config.yaml
fused_qkv: false
positions: "sincos"
lr: 0.0019
Rows from block 9 of a small image classifier, named by matrix and row number. Rows with one number belong to one neuron. Each number is 128 + 32 x the weight over its row's rms, rounded and kept within 0 to 255. All counts start at 0.
After each neuron's rows are labels from the 100 images, of 14848, where the neuron reaches its highest value: "top examples" is what is common among them; "patch colour" is the nearest of a few named colours to the mean colour under the peak. Only what is clearly more common there than usual is listed. The data: scattered letters and digits in many colours.
# fc1: MLP up (model.blocks.9.mlp.fc1.weight, 1024x256), inputs 0-63
# fc2: MLP down (model.blocks.9.mlp.fc2.weight, 256x1024, transposed), outputs 0-63

fc1.225 [ 85  97 209 147 136 145 122 148 147 112  85 115 142 126 105 188 144 158 114 145  48 159 173  99 101  96  89 117 144 188 141 130 129 122 145 211  97  73 118 166  80 167 118 128  87 128 151 151 125 186 155 117  89 158 179  85 137 135  92 104 123 144 163 156]
fc2.225 [163 166 121 173 110 152 142 105 127 115 139 142 120 209 158 152  17  96 111 119 111 119 144 163 153 147 123 134 111 123 100 140 146 120 113 138 116 142  85 133 129 124 104 135 105 109 101 140 141 120 151  67 107  56 161 113 125  94 123 112 147 132 143 143]
top examples: orange; pink; count: five
patch colour: brown

fc1.744 [138 150 149  90 148 143 113 116 118  84  66 134 176 118 129 114 158 115 141 146 131 145 168 130  91 104  55 102 137 110 121  89 124 186 116  58 188 146 162 179 184 174 108 162 136 190 171 113 158 148 138 165  71 118 169 120 105 143 168 100 117  91 190 104]
fc2.744 [163 164  51 155 120 126 119 127 145 120 126 119 126 151 158 125   3 153 140  51 125 126 110 154 148 139 123 108 113 136 102  97 152 115 143 130  84 133  58  80  85  94 106 111 145  95  48 155 147  84  42  83 128  50 165 140 140 137 181 122 132 109  71 111]
top examples: count: three
patch colour: pink

fc1.471 [131 154 149 147 176 161 177 121  92 143 111 121 134 154 149 137 169 102 128 143  72 136 226 154 113  85  51 161  89 135 182 102 124  89 164 155 106 153 116  99  95 138 189 105 119 175 158 159 124 132 160 124 115  89  91 133 126  79 114  53  84 154  76 113]
fc2.471 [172  91 120 162 119 137 121 108 123 132 160 102 107 201  64 129 140 103 104 116 138 109  85 100  69 128 106 161 129  91 121 155  94  88 105 166 146 141 117 115 167 125 178 165 116 110 206 135 113  97 167  94 100 107 153 147 120 134 131 134 122 122 143 144]
top examples: pink; yellow; white
patch colour: brown

fc1.48 [135 141 104 182 134 188 115  90 170  87   0 134 219 110 182 149 133 118 129 122 126 123  87 136  83 135 112  93 134  58 140 143 117 165  96 102  91 132 173  76 163 107 125 127 139 127 105 116 139 132  99 137 167  65 104  97 137 126 141 152 156 139 171 104]
fc2.48 [100 190 159  92 119 170 117 158 130 171 228 110 129  38 106 155 120 138 169 102 108 128 189  86 192 116 101 147  98 138 171 129 112 108 141 128 171  85 125 135  97 144  87 155 110 136  89 150 118 176  72  65 127 153 119 198 154 141 139 141 174 132 145 155]
top examples: count: two
patch colour: white

fc1.722 [177  96  60 111  84  78 138  98 119 128 111 162 136 111 125  74 151  81  94 160 110 117 188 157  90 123 129 137 124 113 116 124  62 133 125  69 116 160 149 141 119 145 137 128 139 133  87 149  80 136 106  96 100 137 168  92 146 127 220 151 122 131  80  93]
fc2.722 [149 176  80 138 102 164  90 144 137 141 107 173 129 121 128 157 171 103 106 125 139 108  71 122 111 119 132 116 129 157 152  71 156 110 162 178 171 100  94 136 136 158 120 164 104 165 156  94 138 155 125 118 160  79 149 159 138 116  79 141 126 104 155 118]
top examples: count: five
patch colour: white

fc1.530 [144 161  89  99 117  87 153  58 137 148 156 103  83  93 171 145 114  58 166 103 177 132 221 140 111 130 135 189  82 131 167 176 113  86 176 146 175 144 140 155 138  98 175  93 154 138  87 142 101 142 153 203  63 100 121 164 141 118 131  69 111 111 132 113]
fc2.530 [128  85 129 102 156 146 121 106 160 113 152 152 155 181  95 130 144 182 130 149  95 188 115 159 118 168  70 201 118 102  71 106  58 129 110 132 147 119 128 183 168 141 131 162 125 136 191 117 115 122  94 134  51  70 146 143 166 108  93 107 128 138 125  70]
top examples: count: six; red; yellow; pink
patch colour: black

fc1.658 [157 115 207  99 156 131 176 153 123 110 128 144   0  77 172 146 152 153 162 143 115 117 167 177 150  87 100 130 103 170 150 105 122 127 105 155 118 120 137 137 120 131 176  73 131 113 127  88 154 166 129  73 155 149 140 166 178 156 118 143  78 127 109 146]
fc2.658 [120 142  45 159 135 121 134 149 155 143 112 109 129 156 102 121 138 121 131 174 135 109 158  92  68 123 107 127 121 155 122  96 103 131 120 124 180 155 126 130 142 131 129 142 134 129  50 120 122 107  54 159 164 177 149 117 155 123 137  90 109 140 105 149]
top examples: count: six; black; brown; purple
patch colour: white

fc1.208 [140 162 150 134 132 175 133 144 115 109  68 170 193 103  91 141 133  83 127 135  84  85  91 137 187 128 107 159 123 151 137 108 162 182 119 104 133 120 132  99  86  84 134 142 126 141 116 136 169  88 112 173 142 116 105 172  98 101 149 208 126 159 164 103]
fc2.208 [118 148  52 119 115  77 134 127  95 196 126 147 136 155 154 146  91 119 108  88 116 200  50 116  98 118 164 156  98 115  95 121  79 111 120 112  79 146 103 155 133 133  63  82  78 144 132 149 138 128  82 153 103 150 171 123 127 110 123 132 140 150  72 108]
top examples: count: two
patch colour: pink

fc1.430 [ 55 154  35 125 165  87 122 117  91 140 151 140 166  60 125 102 158 155 165  90  81 123  81 138 141  93  90  92 160  98 174 111  72  86 124  95 154 114 154 155 111 106  92 165  53 155  47 100 185 127 152  65 162 147 131 180 133 130  92 139 174 170 152 116]
fc2.430 [100 115 184 223 132 120  92 133 195 113 136 142 124 187 115 120  74 139 132 167 128 151 117 158 131 103 167  96 103 106  48 112 173 161 103 171 118 106 131 133 148 149 159 164 153 132 114  87 144 136  92 134 134 122 108  81 117 136  78 160 110 115 152 165]
top examples: red; brown; count: six
patch colour: grey

fc1.18 [ 65 141 164 126 139 150 100 123 152  95 103 145 128  99  94 148 137 110 139 144 109 179 132 126  65 145 153 132 112 134 183 159 147 188 154 136 165  57 215 115 116 141 182 174 121 111 137 115 159 126 109  91 185  90 106 137 111 131 144 105 131  87 124  91]
fc2.18 [194 112 176 142 141 178 162 134 136 145 187 106 111 135 195 119  67 106 115  97 163 146 104 138 117 100 126  42 153 111 110 140 110 112 106 152 125 128 130  86 134 174 102 123 145 125  73 156 149  75 128  84 119  84 202  71 160 148 112 121 142 113 130 119]
top examples: count: five
patch colour: brown

fc1.753 [103 135 118 151 196 179 104 178 159  94 191 144 139 141 200  92 158 118 130 183 155 122 103 181  84 130 164 143 135 121 185 130 134 138 158 102 156 113 140 166  72  72 146 148 100 151 162  40 161 116 124 119 172  56 163 105 139 156  93 155 129 136  92 107]
fc2.753 [143 108 149 146 100 110 138 138 174 125  97 139 127 158 213 105 101  79 141  92 129 105  89 123 147 124 108 117 116 144 114 140 124 131  80 171  31 170 157 132 134 168 118 113  69 157 110 186 140 135 159  70 103  89 183  88 107 152 151 126 173 140 203 134]
top examples: white
patch colour: brown

fc1.395 [137 119  86  92 125 187 127 129 112  73  47 131 217 153 152 142 134 132  99 171  79  60 143 125 114 123 123 134 110 135 103 122 160 144 106  55 183 152 132 142 165 110 127 141 147 169  93 135 116  71  56 159 133  89 108 149 163 153 110 198 141 111 138  57]
fc2.395 [137 147  48 132 141  57 138 144 141 189  57 145 122 105 109 127 115 124 110 115 138 162  74  80  45 133 107 178 125 184 143  80 140 137 125 208  97 137  51  87  99 117 112 102 107 158  82 137  94 113  69 127 115 144 118 182 113 116 124 118 136  98 163 101]
top examples: count: two
patch colour: white

fc1.82 [121 137 144  97 171 160 167 122 115 150 137 133 142 133 109 133 133 142 135 158  70 169 204 125 108 111  60 143 129 130 179  96 129  24 144 213 127 114 128 131 102 109 166  85 119 135 145 138 119 126 164 135 105 140 148 130 110 103  94  88  94 111 109 146]
fc2.82 [169  82  91 184 110 177 117 123 115 122 122 138 105 207  99 131 113 123 117 106 123  75 107 111  85 125 118 134 115 125 106 128 123 137 129 144 127 139 107 147 110 181 124 147 136 103 188 157  92 124 207 121 102 112 123 171 136 100 105 117 138 134 123 141]
top examples: pink; yellow; orange; white
patch colour: brown

fc1.655 [108 215  96  79 113 114 116 109 155 117 215 150 142 123  96 140  88 122 108  84 172  82 192 122 150 103 154 142 101 181  74 163 111 132 127 146 167 120 110  74 113 103 173  94 119 155 111 125 163 106 129 150 126 189 127  68 122 146 123  85 119 178  92 160]
fc2.655 [158 140  93 177 109 145 134 129 109 134 163 136 107 157 112  78 118 125 154  86 130  56 142 130  79 119 151 135 124 115 126 128  12 137 137 152  68 145  59 156 159  92  91 136 139 117  59 148 169 127 103 123 152  61  67  66 113 136 145 165 114 139 109  67]
top examples: count: one
patch colour: pink

fc1.682 [132 126 157  52 152 157  76 124 137 146 135 166 140 126 128 119  80  88 123 123 144 113 133 160 129 169 121 150 125 120 207  90 118 149 123 132 165 140 150 171 121 126 115  63 106 153 120  92 138 184 157 144  80 174 126 132  82  49 138 121 129  80 139 111]
fc2.682 [210 131  65  99  92  64 151 112  97  90 112 118  96  79 157 146 128 123  77 115 125 151  52 163  78  94 125 207  79 144 120 147 107 107 100 104 130 128  87  99 114 107 134 120 186 129 141 111 101 107 124  91 115 105 205 126 130 149  93 155 119 117  87 130]
top examples: white; pink; yellow; orange
patch colour: brown

fc1.730 [ 68 119  87 140 163 111 132  89 131 116 137 153 105  31 152 121 171 165 171  72 133 122 146 165 159  81 125  89 129  94 170 131 111 111 149 100 162 132 166 119 121 105  56 148 102 157  37 121 143 161 205  61 113 123 197 137 184 124 112  95 110 120 137  64]
fc2.730 [ 70 120 134 194 137 139 121 147 130 159 150 113 149 114 102  86  87 147 130 155 115 142 139  72 101 133 107 176  89  97 115 159 128 153 116 140 181 153 158 183 145 147 185 146 162 155 124 151  96 122  29 116 133 112  90 113 128 160 109 180 111 105 121 162]
top examples: brown; black
patch colour: grey

fc1.500 [163  95 125 107 142 100 187 144 141 104  80 104  88  99 173 111 210 120 141 111 122 148 157 181 164  66 138 142  98 163 133 113  94 142  98 144 111 111 127 111  79 135  96  99 122 117  27 153 110 134 120 137 121 112 162  69 146 125 136  81 141 155 100  76]
fc2.500 [138  99 138  96 113 149 144 151 115 166 149 130 116 158 138  97  91 135 107 164 123 150  76 153  74 112 131 132 110 110 122 160 119 120 131 115 177 141 101 177 141  99 156 140 134 157 190 152  77 139 103 145 138 163 108  83 170 145 144 105 134 126 129 163]
top examples: count: five; count: six
patch colour: white

fc1.417 [160 139 204 104 142 178 151 152  85 156 139 115   0  70 165 101 104 132 130 123 106 102 112 151 144 110 136  87 121 136 138 113 125 187 128 183 119 126 163  98 127 159 167  92 126 124 165  98 128 148 118  63 111 150 129 149 138 117 132 160 133 168 160 139]
fc2.417 [113 121  75 146 130 124 130 136 182 137 139 123 155 116  76 146 110 107 116 145 125 114 156 100  74 136  97 134 129 150 118 113 113 136 105  98 144 167 120 112 140 155 120 123 148 143  33 162 123 122  53 151 162 171  60 128 168 122  92 141 126 150 129 128]
top examples: black; blue; brown; count: five
patch colour: white

fc1.186 [175 168 141 134 142 154  96 143 140 165  93 184 249 168 156 130  78 150  94  97 169  58  64 132 132 182 112  84 124  71 103 118 194 136  90 175 138 139 122 130 109 121 163 165 125 100 109 150 151 109  39 192 147 143 128 126 144 124 149 148 119 100 133  65]
fc2.186 [116 184  24 172 143 114 134 150 121 185 107 154 164 117  83 144 102 144 157 164 146 146 126 102  84 120 171 172 136 145 118  79  98 109 121 110 115 134 106 121 143 114  76 112 122 172  79 103 133 119 107 136 157 112 178 174 120 107  93  81 138 101 136 127]
top examples: count: two
patch colour: pink

fc1.311 [111  83 131 144 147 156 162 163 105 156 120  83 169 136 174 119  55  53 153 139 126 144 148 163  59  80 154 120 198 104 124 205 124 156  83 171 133 122  70 123  98 152 107  24 111 169 194 122 109 165 145 151 124 167  99 105 168 133 132 109  93 112 183 157]
fc2.311 [119 133 241 129  96 141 136 111 159 112 155 119 104 114 110 108 140 134 148  97 121 149  70  59 206 139 104 101 120 153 175 165 160 133 149 139 140 152 153 104 139  86  79  85 108 126  78 128 147 124  68 174 138 132  86 150 118 133 138 121 126 111  92 126]
top examples: count: one
patch colour: black

fc1.110 [173 143  94 137  96 145 118 105 106 117 174 122  84 159 120 134  81 122  73 141 152 133 184  98 117 130 101 188  73  50  89 121 120  93  95 148 178 121 124 145 209 103 114 165 116 152  93 158 108  82  86 152  88 135 124 171 117  79 128 164  89 113  99  72]
fc2.110 [164 103 129 136 105  93 137 121 156 126  82 152 114 111  86 103 154 139 118 125 149 177 131 120 142 139  89 190  99  88  67 134  82  97 160 148 151 120 198 194 122 140 178 176 150 102 190 124  98 130  98 120 115  86 112 167 193 136 125 102 123 177 182 133]
top examples: white; orange; count: six
patch colour: black

fc1.740 [104 149 132 139 157  92 123 110 154 171 205 137 205 177 126 149 101  82  75 151  79 118 186  72 134  98 164 135 135  83 172  96 165 135 159 152  93 126 129 137 180 113 125 151 127 103 155 120 179 104  79 138 178 118 137 111 114 117 152 106 101 191  84 116]
fc2.740 [128 122 153 145  91 116 128  92 115 152 118 129  93 135 153  93 152 116 135 106 119 112 171 130 124 147 109 106 112 112 165  89  31 128 145 150 150  56  52 146  56  59 138 114 168 114  86 131 180 128 181  85 140 143 131  70 154 128 123 127  84  95 218  74]
top examples: count: one
patch colour: brown

fc1.154 [126 167  94  94 178 146 100 165 151 139 112 167 214 116 117 173 177 160 195  89 127 160 104  84 142 150  89  93 101  72  68 120 136  86 101 105 145  84  69 153 123  88 149 144 161 125  52 140 153 129 144  88  69  96  98 154  78  76  77 140 154 131 183  57]
fc2.154 [132 157 128 231 119 109 136  96 184 113 124 139 116 175 167 144 149 166 117 152 152 161 158 187 121 105 153 130  76 122  85 147 181 137 111 135 123 127  81 139 124 100  97 131 102  97 119  90  74 160  95 160 154 134 122  77 128 142  88  65 136 113 128 123]
top examples: count: three
patch colour: grey

fc1.734 [134 142  72 142 153 225  46 100 131 108  63 141 216 146 168 136 255 144 147 123 139 144 147 137 137  99  97 150 118  38 135 105 132 100 105 127  93 106  65 108 117 120 134 157 135 132 120 152 121  96 146 179 108  49  86 149 176 128 148 153  94 143 107 122]
fc2.734 [ 94 136 159 132 169 146 141 143 107 173 179 157 115  71  94 165 139 122 116  48 117 138 179  67 187  99  81 157 121 121 129 149 117 147 160 166 174 102 129 153 108  79 122 146 111 146  63 118 162 136 173 156 129 152 169 126 127 136 124  95 150  91 182 137]
top examples: count: three
patch colour: white

fc1.664 [134 117 153 106  93 135 110 142 141  92 158 104 191 161 130 122 138 115 113 133 108 138 132 127  64  94 170 142 140 110  88  83 114 160 124 104 133 103 117  94  54 150 160  85 213 152  83 145  60  94 153 156 159 134  76 167 124 149 103  95 122 131  95 153]
fc2.664 [101 120 170 101 144  94 118 101  80 125 104 111  91  72 143 116 158 112 119 121 126 174  94 146  56 124 177 150 134 171 142  62 141 115 164 135 152  85 118  97 106 132 139 107 126 100  69 107  83 103 147 130 149 172 120 157 118 141 149 123 133  77 204  97]
top examples: count: two
patch colour: white

fc1.180 [ 46 150  86 117 158  84  98  70 100  91 121 142 138  60 107 131 156 186 155  62 110 123 132 132 151  99  89 104 143  56 132 118 121 147 113 132 133 133 150 162 134 124 106 122  92 172  84 139 154 149 160  84 122 182 162 137 135 112 126 149  84 149 172 116]
fc2.180 [107 137 120 178 116 153  85 160 184 135 136 177 107 125 114 125 121 124 132 192 113 159  90 136 123 124 162 138  89  56 119 156 180 160 117 108 130 132 158 135  90  69 143 120 152 107 108 143 104 117  43 135 186  70  95 137 125 149  66 149 103 126 159 178]
top examples: purple; blue
patch colour: grey

fc1.458 [ 74 160 162 141 146  93  89 154 131 107 153 115 100 116 107  97 116 104 118  95 119 120 134 181 101  97 139 107 154  79 123 165  71 139 117  43 131 134 178 122 175  94  97 129 113 146  89 115 167 153 160  60 129 137 115 150 113  99 114 148 168  79 127 114]
fc2.458 [138 195 165 112 120 156 114 118 179 173 138 115 112 125 143  85 146 150 175  75 149 151 173  77  97 107  97 165 128  94 183 142 117 135  99 176 153 149 143 173 107  99 115 168  82 115  27 148 223 142  98  94  70  69 164 153 180 168 161 127 117 160 120 156]
top examples: purple
patch colour: pink

fc1.218 [137 137 140 121 160 100  91 185 147 111 173 125 128 111 131 145 151 134 115 158 148  95 164 150 122 139 112 119 160 123 149 102 117 155 159  33 136 120 145 113 141 114  73 116  75 131  52  73 156 111 162  59 110 100 126 124 127 116  91 122 145 123  94  98]
fc2.218 [161 197 155 184  95 200 124 131 181 158 113 107 105 152 169  95 102 117 166 157 118 147 128  85 132 114  90 150 102 143 129 122 152 126 135 169 154  99 191 157  76 121 126 199  54 183  71 130 166 160  91 119  54  84 185  93 128 135 135 129 136 155 139 168]
top examples: red; count: six
patch colour: pink

fc1.223 [ 91 118 143 117 148 112  87 172 142 125 157 150 195  79 138 140 137 146 161  83 122 104 125  87 139 177 109 107 134 125  99  84 160 114 151 143 186 141 151 157 191 143 124 142  84 159  61 150 171 119 110 103 114 106 136  98 187 104  79 109 145 158 151 129]
fc2.223 [198 180 115 192 128 135 113 113 169 162 107 137 138 152 172  47 144 141 100 210 117 159 141  91  99 108 128 146 174 159 123 142 209 163 126 162 155  80 116 157 112 101 122 124 119  97 105 143 116 136  61 127  90  62  84  59 155 104  30 172 153 179 112 118]
top examples: count: six
patch colour: brown

fc1.338 [168 102 106  89 116 157 182 159 111  80 132 118 134 177 145 144 127  29  91 155 105 168 167 133  85 152 122 168 139 174 146 149 130 207 127 198 102  92  91 115  94 155 144  96 172 133 147 130 133 109 190 136 175 113 116 162 110 135 110 166 149 155 158 117]
fc2.338 [117 146 153 124 134 114 166 131 166 136 135 180  86 145 131  85 162 167 148 180 154  98  62 124  85 131 148 122 165 114 122 160 110 137 114 132 153 123 132 161 185 147 138 139 117 158 105  89 113 120 136 137 119 113  67 107  87 149 149  95 151 154  75 114]
top examples: count: three
patch colour: white

fc1.272 [133 113 114 150 129 125  84 130 127  50 114 103  78  89 135 136 110 122 121 195 122  37 136 124 112 130 153 117 136  99 120 127 105 115 140 167 179 171 121 128 176 125 127 208 175 118  88 123 116 100  80 121 137  97 166 118 145 120 178 166 122  98  88 123]
fc2.272 [114 116 105 102 124 104 114 149 200 183 123 117 145 128 155  73 135 110 116 117 130 150 123 121 164 126 129  76 120 118 127  56 159 171 133  59 162 148 161 104 121 118 130 143  74 130 158 122 160 148  81 127  83  61 137 162 134 135 120  82 132 139 152  92]
top examples: red; purple; count: six; count: five
patch colour: white

fc1.173 [176 145 110  87  86 190 173 153  97  87 145 121 115 158 148 162 112  53  90 142 152 175 159 114 147 145  91 137 140 165 142 153 140 202 113 178 125  90 111 112  81 142 143 112 169 156 181  88 131 108 139 112 140 115 113 158  88 122 130 164 133 140 109 126]
fc2.173 [116 151 131 132 125 132 174 138 163 118 149 162  82 134 141  58 137 128 155 143 142 108  84 156  53 108 169 112 135 108 118  71 171 109 124 146 150 121 148 121 164 154 148 112  91 168  87  92 148 141 151 140 137 119  85  58 103 124 130  68 141 143 107 157]
top examples: count: four; purple
patch colour: white